From a checkpoint of a small masked spectrogram model.
Model: encoder patch size [8, 16], decoder width 256.
Data: trained on telephone keypad tones over noise or synthetic speech, 39062 training examples, 51.8 epochs.
Rows from block 6 of the encoder, named by matrix and row number. Rows with one number belong to one attention dimension. Each number is 500 + 40 x the weight over the matrix's rms, rounded and kept within 0 to 999. All counts start at 0. Numbers have three digits each.
# q: attention query, key and value (stacked) (encoder.blocks.6.attn.qkv.weight, 480x160, the q third), inputs 0-159
# k: attention query, key and value (stacked) (encoder.blocks.6.attn.qkv.weight, 480x160, the k third), inputs 0-159
q.54:457530542499454514479483514473505526487474463440501513465505512544490497491492553494502521432553470459510520532479515528530436556503462500436548486492549550430533550531547555474541458514479453513473436574453475488484518519481497573512470477539480498495512555545481510454447584563491547505570459459501478421494500492509503474559496456491509474509446548477478487418515484549507504519526519460538471578555474487549513488454557521463494519467483505507471523472500523516527482465474420
k.54:524525465522531416447498427487495501465547525529570478517480518467489509451515490442558495505509499468523485494512532524532481460485517533491482474466503513552510438479539497503541493470551388539492499504516520439536534479434453486527499512495466503438525501540509500468518596556480502490557481496513523435499487489526532456510453457415516479542497545505431518457483486512450514537480477448533518525522517475530499525453554545420502524513523538540486539575494470482464571465505491
q.55:485526511568474453507470483502511544505516472539528580462566497488488542468514552473531503452559457473533498536527501498502464520511519548471568501524556550449483475542531525483579424519487482510461497520542506456474528422429491550542468550489528506448500571517434491460508554468510509479527417490479460422485512525491571499502496493498512516535453535492518490496522477507481552473472535465521464498537519496500517531475573531456471518507490527519393533462473453523576521440450402
k.55:518479516495541412475479454542478481504548532481594544492447483576552523496499461500534481489490558499493469519472505515507505479570467512448469446504489403554538462497484501524518481475550420523479471459569487502511524497479610502528487540492495492485514507478471439473491481544482454510518477492552476457552500495506555516510474460469527535529499488475465506451493492517487504495559524482484483541494493501553420587473499490486485552467476489530502509565465478475491627476507536
q.56:499454469529544430516457413514469428525505478409432495480505505507484456476458560512468539446558546468530477555469464486551487469512517565504504526469500464401489562563543526476565544516505536558505478456487483549524518473452553525542474586531433471518489438458419454442477509505494522560542491500424466466547462541499626442520561573519546522525508455540438513507546551505535522487550520493447553559509437563513492499511526526535445533392496439556496435518451504458503504440525494
k.56:489486564457540481511494518615393527493632507563451559582470470542528477424500400436479537377394539507525490561414473471445440452429555615490413484419489507560531469520603488495557493519554484553561445461590545550533502447518525493475508459569435428486427485481528442486502516498556519509540546546509454513623483601461470401429513466542526434449428521439485485413468523555523457442560570605460540525467500480535479475568446435546496517424494501470543457511558536404475557507504524
q.57:444502519559545443556478510577402544496441397362470606562501582541556531433522386497500491498415512576645391518409466561486487432485447501425533558473551433533559575430376553348496396508482542577557401554500533554588504530491530633535452469621440474547411562511440466502459623494498613537568526594448427427583501561436513443502519467581507528532404565419561487442416500462544442551458612594486456465597537476581479598532522476580472586531489394512439396475476574480452572471499415
k.57:413477519531494399409416471546374568517470458502477547492467566550479440457503494521560484548527534478558413530441490561550498531494475630454523534503471480518599553449491438449531488504539473580485432512530502559563551492539474555476460513526483442511513495513478485410500573577515441521454484447512520473612542465599540415633515416480539534538525512435503510383411530556454462496560578532455444548540507414502446586472519480435452576536409478527460523526502573583468555464461415
q.58:604524426464509542542503576544474581485568527604546524519568476469457493440582425413585479559455484609424489450467488478407504509486605481572455448400491579590456425527604413476486464522606547481570530498552568491488487504519466373414554497493541509467502545492596457510583487500529433453424436546578573592509561491557472499428496462443496473523505455466591499491450498551479521394447491567455489421475594374503468505495453447488497467597518513460462551495543473477468526544575505
k.58:561507528455465529617465502463531518525554561520500556475541525501501525518471539544489483526521492542450561544451481494465561515569506418514575485551424444414462518555456470541470548494475507442524594467455464503416478491470565561601534584404522590529540427477526546513503441472432523468469490543530442591481504467453430523483527516541407469463447467494531519565564512492594448459532531473543511552511443643479497554497457467561477440463512423432476489448438431492509489462494468
q.59:490587490507483552506471537494490586457525449504507598449583494514451501442489449545498495505513484524500494458513502540509489500568539467522541511486481537491506459548465487519558515501479548471489583519429505487546430518519468522521494529455517527483436502547498473457573519494438523483497461512503526493507535479510552517475509517489456551517525546482471451529526495508493516475505517466495507512514535484497535552467497524499469503494534447469468488453446496534499510421475464
k.59:477494551507548495478494459430533488526509481479492509438501470536495545484544475517501489503521512479456538489447494467505475482571541523430481433466452443507544526517502548518571526478491494500447554559481526511488463557479522504521484515484459525532518508418506493467550493499562472512539501476540493475518481441495483563497515503455486501540521534432419450504540501517505485548565528462525529504503532496540499498485476480426441543450508480490523532506462492491514562508539474
q.60:417514562465550535473509506459514449505464478389503452566480525484497505532459543507484540518459495393504524554503517584533452529458417482496469531567537469526571522453468579507461468492429469506522450516480490511468545510560497500500502389586506461535544492518506504581423485558498516523552545446449468451473506513476489469529461465502523411404491523553549515435430464464499481543508472490474516565443509488474513455503473502492570462477533595518570485535575527498506460563483529
k.60:515533494501521542550577528492469431467488495436514421553458555433455382538488503519460519525492462541496532498542520519497512496396503452556478546472544537538493471500475520489443461519463569461513380532467474475502506547506388469415509468599527484517491518530514486536464484540486465505523458509466592477457535555554590466436482480499594499484494420560564504524447466487441487508403529552548464460496501465424447514518531570530593445594555574537493490422547520493447428573532529
q.61:455475466572519428543539457501505468547506559509495540481439537455519548559503470540491514510457527514519515595548486486465515435474421493569539577547496448567477475497425504525464504470457449503533549472527527470493493469492498536534524515479492519520528485513474518513471430459510462527496534567435437549515523494457448531472504506525481546441544530464433499569515498396444469484513510512516505468517493579439513482545446533504504504497463482482518468484520533464508491543480508
k.61:419473510498512492420494578536483441538526508487504493521404477519550473506433460509494534478475549481548477492550465515519531561498470551461502543514528509548516525466507578506529480526470556477470479500567484492472494481562484468475469408485524484471493507553441543503473468515525456548549516459491524498518520476498486529497516548531478549485578553472506509470479531463459524519491459536485476510472542406483489474521503497493467494512474531515498500524525530514483452515461494
q.62:511496448469590539497570509460497470522491541422496539508498526488491480486470461585475488520439558501488490557514456524481507484475534496540468513534448482559484542486475492532431476515502506542514524421486483482483488496562496512461493466505510542539535489469548518568459414473486474534413505533505448578500503489471454537483517507540525482453530482479492526564511515492521506510545487497427545466396476520465506555560426525525496500487519504445562435515508540471469515545481521
k.62:491456504531523545450502569499512454526534529489485462477481505453470442561461501506421541463537529497457494488519481498501508569471505471542528558513527515535490520497485515528422523527468628490526518540550516488472492497561438446444505441492564453523534497479488525519527453499494452462483470498501538524475532504500458556466509602542542510450550487524554472511453497462500540514524520567509460476484572472489473463499482500484509418506464551512496505474499520518505364515516520
q.63:526477483481520528550472546526480502509504452538490490507538496455527469511556435530529467581483509594495525417490516519479547499513507481583411502461425484557517473460499489520475557496514551483512523505528496560529415579492483424451498548544424427491471423507559464494541431496514448499528541503480521552514504472556550488445506520471495519484601445524458436509528502499449473447496487507528454439500528477479481494454457440516526496542508495515549506467545497527455527496544567
k.63:474530567495476501550526467479528499526463496506453475479548496487473522536507536503475498547489443491449561509531468436450524466480549490472494452509496519422474513576465492499547521492432538419468541517408523495484487493490465559552494482476511543538495491468538554521485473449552537500528530533487522490502474462422431489470536505519450475506451480492490498540609539493521436536491531514521556500542464576489512489538513524509463517489504459400519479460496511491492464548503493
q.64:501461579488453486540460574537482471466497501456487480483399516560488641535541557453499421619484384553425473624482499524502577557552554553535520500552427518509554551481454447528467576480515545525508545471509512539513498496501485522460505501516511522562440470423554452448594492524469510459494522558475483533534588474366435484571533551534459479420488400465450441399458528432581469513558515577499546403569434487607485394461402498480488431478514459526533504517370577463526430514491521
k.64:558496571570467468458519486493492480473501519579565442466447558508469583433441483480458640596524514446475480399467509440504622500447578479498404458389463448536623494386463416511460526494494469588508469520493611475583473535488464427513491531569494518487465528391535456512542510462588552551466477568480531447498496505524506435537500506468605418586562504522454444434406521512514466553461508560532443456574488446531477513441500548457512540572528527488514548523558475529350581505521566
q.65:568407525451558489507407497529445497504518506541445475526509514504484540455513500511533486505529562529552457512402482528512541544582628481492412524492488508572403569426602514443423460486620505541455453536549538583454575480473574426525521493548491493520519458508504529474473517472515538533444503480485482567535494461491453531508513492547442453533470478430562572510511511542485419439514532513462478509407462430475414464573502428594460485541442423578436420564534484527499480512586500
k.65:568460439551568532498469560540432447483486523478451541485483488582515483485542508537507494490439525486528444547513475475507463536464513574492460487509473511530436557530507516524535498532510551474447518503566498510583450462536593513532471465470488510459383517475443500465514528526528491530452487566496497513585563544457533506542534533554489478481505458476513390520549499508496511509535552472493451421534436492487512489529413489506501525468536413488552455442501509447477467486510434
q.66:427587525561383516487579477488561508498518468569541433469488444474559492556487531394520531459520455438495495418592501429494510455450439508543582508446531550433500404541447493498527528533430482452550559469473514442510468506537417461506512536448529525490499556466510506530534487488544529460494476500499558454444457522537526469456511587439488503532536518566471463520468497454471553495438455478536504530582548507500594433484592548422510532514522532493492558484518474484549543504489501
k.66:464522566464435474487518471483565562480494475576547400519511493465439468589501515418472497495528429486490460501495525478463552497514493463487567501449511496434560494446475450408419540450487450533509511477486547486440547593518384450488513542508509469532564497517561547510541543478491561489517524490519545526427496443580453483445475512456485515529495521499460608500477501499474513542513427544457568546419444494528538439498554528456504451540491526535413565561518500583563526561451555
q.67:531530415594510530516486504464496594470531499487522491499573479566501536561464582534437571512458560466567435556477443527593454521507493538533540505500512534446456491487475512437490462578537451465481565535529463428526464553526474432539509498490464524444484465547471560508471475526521444489506442509475514508497541410525528493554543530451490514501521471539538508487524523477443506469449460459380525482503506459493525465546551541458466449486553499452488509488504444564460542527417464
k.67:554468443498462444530473490495475561481550466521469474482533522569409460540519580524505512477493511540514379577471445499557499514525525575506541514449454545464469478512493426420497492549540498472488520542523547473501493532531473455518533505457478503477462518549494536470600604550524499485472469582549544525518573509535524462498550514437471533512439506478486513468471543508489573505456496465455560460508446439495540442566507511470447411474531472472509521490477486543472545496444409
q.68:529509509556523492462495467509512471516488529589447442524446499485461541522490522433484519452514493457535486526484557507453532464453470523512462476462496434457440477558492543488478547461477435450498508451563472510461535493516509438546498529473495592475507455524507535509506539490563464555438538498491498551480508557533531464501447569512440549564562496509510537504519453506438483454485486456501484454440482583437552437518535479503558450500523469598457504505520473548589476509426539
k.68:529543489512524520452508524491504493480507565563511512513481476510512508450458433453454507474467546498513428495523508464476445506478435467501542520529417473524510534515508488516478561469459483546500524409532513512535479531560436442581412529462486548483460439563513580545433504444510541559517547531501527536471455491581482526495484549535456543463528532524438500498552490474472492549498424513467535519429393578442594541461484513482516465548492485517403472535514499562531530525408571
q.69:623521436596517444562517463489518563480528541598532462475465457563501546566477530500452562495440507451532469533463528543533481500501488522441468438517501392441497526472465522472534539481504459471426553460571444465536481545532473430592502562470462512462488495525547497469551514550536476523486508464550501569497490450517509512583484541448419509560555490493450504425505483503403527476464458460480500540517476520479523442485513512452504438438534491551520597571441413475508554557438517
k.69:638476482507508467520490476490500544515535516604522495449590473514486445506508486526465502446495534495494427482487481495515473533522473480439508451536449467449473436464536433497451542491449522475457617465536534483554463554530458495599481585438515453480476476594571556482538523492512493474525508495558506610499482432538445542522529516462441531499476534483461495460536540545450530592489458424512520552451431507506569515490503510431444384499457470492456560551488412549508562542426535
q.70:473469521455523490506486550523451450492490434421437568535509544477489477463454447569533451511509508589547545496522555550520534485490497500469515590516471462556473472506484533532575511441513541501521408537507527546493546486446526569518448457502471484500463529523439478471511525547497480539610574502467487480535506548438526490460451439576548558487475572448457512497491463455533537555511539481567480476530467446524468549479436472581538512517506486516464443460419542487453450431466482
k.70:409527455506538561506513519477519462487525511327503586488452526460583582398455445560542524504500546520515564477499523564547485511542480462547473545534528492602500475550454597596588480496490522473565448515470428483519471440499567505491487439546511557492465503495397445514453428517463496544554493468473437436479483550402531541496483481533517495455504533529514457523528469451588491449527479484594464491567599538479443575437466503538517528457526523529556440435451469426419436424520479
q.71:495475532495475492516524449492498495501473442565479484482464532430518449485538451489454517494566460521494490431447510462458550442435481467497523539465537455545522539456498499502442509494473577577526492565477600510493521506453540540430580531512495494546509521503506457498563566413500616504467477506521495519488483537550444498424487502538530498528461533440514515545413493486487514495465527570599462531520532500480536511508517489515499522502470441534527547440542497490490481470632469
k.71:472526572527429485505488501501509522538535441516479447488473480471539547577495485465445494491525416509505587472525484493418615464533580448524577467475528475449531508524492575486469506508515485466511466540422574537407520545465513493495512482557528470521537515482508552482558483468546539490529500542426546511503515432501465527410525542500469519515553527450475555508445530492522414418496515542506477499514572487517515452528565464527475494493499463521490517479519524479555465511561450
q.72:534506496445501501489488475512510492524450496550532474541506458514494462498520509448570478520487504510487487460457505448439486527507500476534457409485479558446498506480563446452471492505558511570521469479536495489458525499528465462485527540492435502465545443537560536529436531500536469494419509513472568560481493432602461452531484443440427510545511442494445574444487494543449500481484462518466524536429464483496550456465520449455504519557475510451460563603573507613541495602572555
k.72:518534432456525478425441509504509461504385544512530494533565479548442476450497475498558468536484528475533475417499531513478505513522426469426518494530544519426499451467505534519460467484468487412545524504486534528507525476581527533518538503514475434451513425541504515531457550488440520489540536459530583482493480475554416468535453520482472609546450515541486514429402451572582493526504488520512482477567552575498576499475544434483542432539493485559487545555532478585560477453604526
q.73:566507486423578501519468477502495521476512519496506522497565484529492502526457501554518473431512509463464486505509492524539489471506504484461534512549529483519486485528497480473557501510542445510465441464478568543546544460416462504485555489494556535504490442522474492510520485497425491509494491481501499477482454502543522493517496469519491574442474492487491518418491502481473557543470490540464543513476529578476486534497466500468517419482447503494414507587472527556527554493490530
k.73:464506501460450512559490487504491473487413477490481491534473439487513504570477487514488496451517464497519523501532511477448536494515514478512554523492513573521507501509521494529494476487499472483456475449438510481475569511464509545465527536505507532494509496494523524501523423447465527501483505515500465512505485475534522510443497516523468499469484510475480558517485481478501485557532504482514511515487480527497510497516542512515498527513495491504536493528551522478538482515514497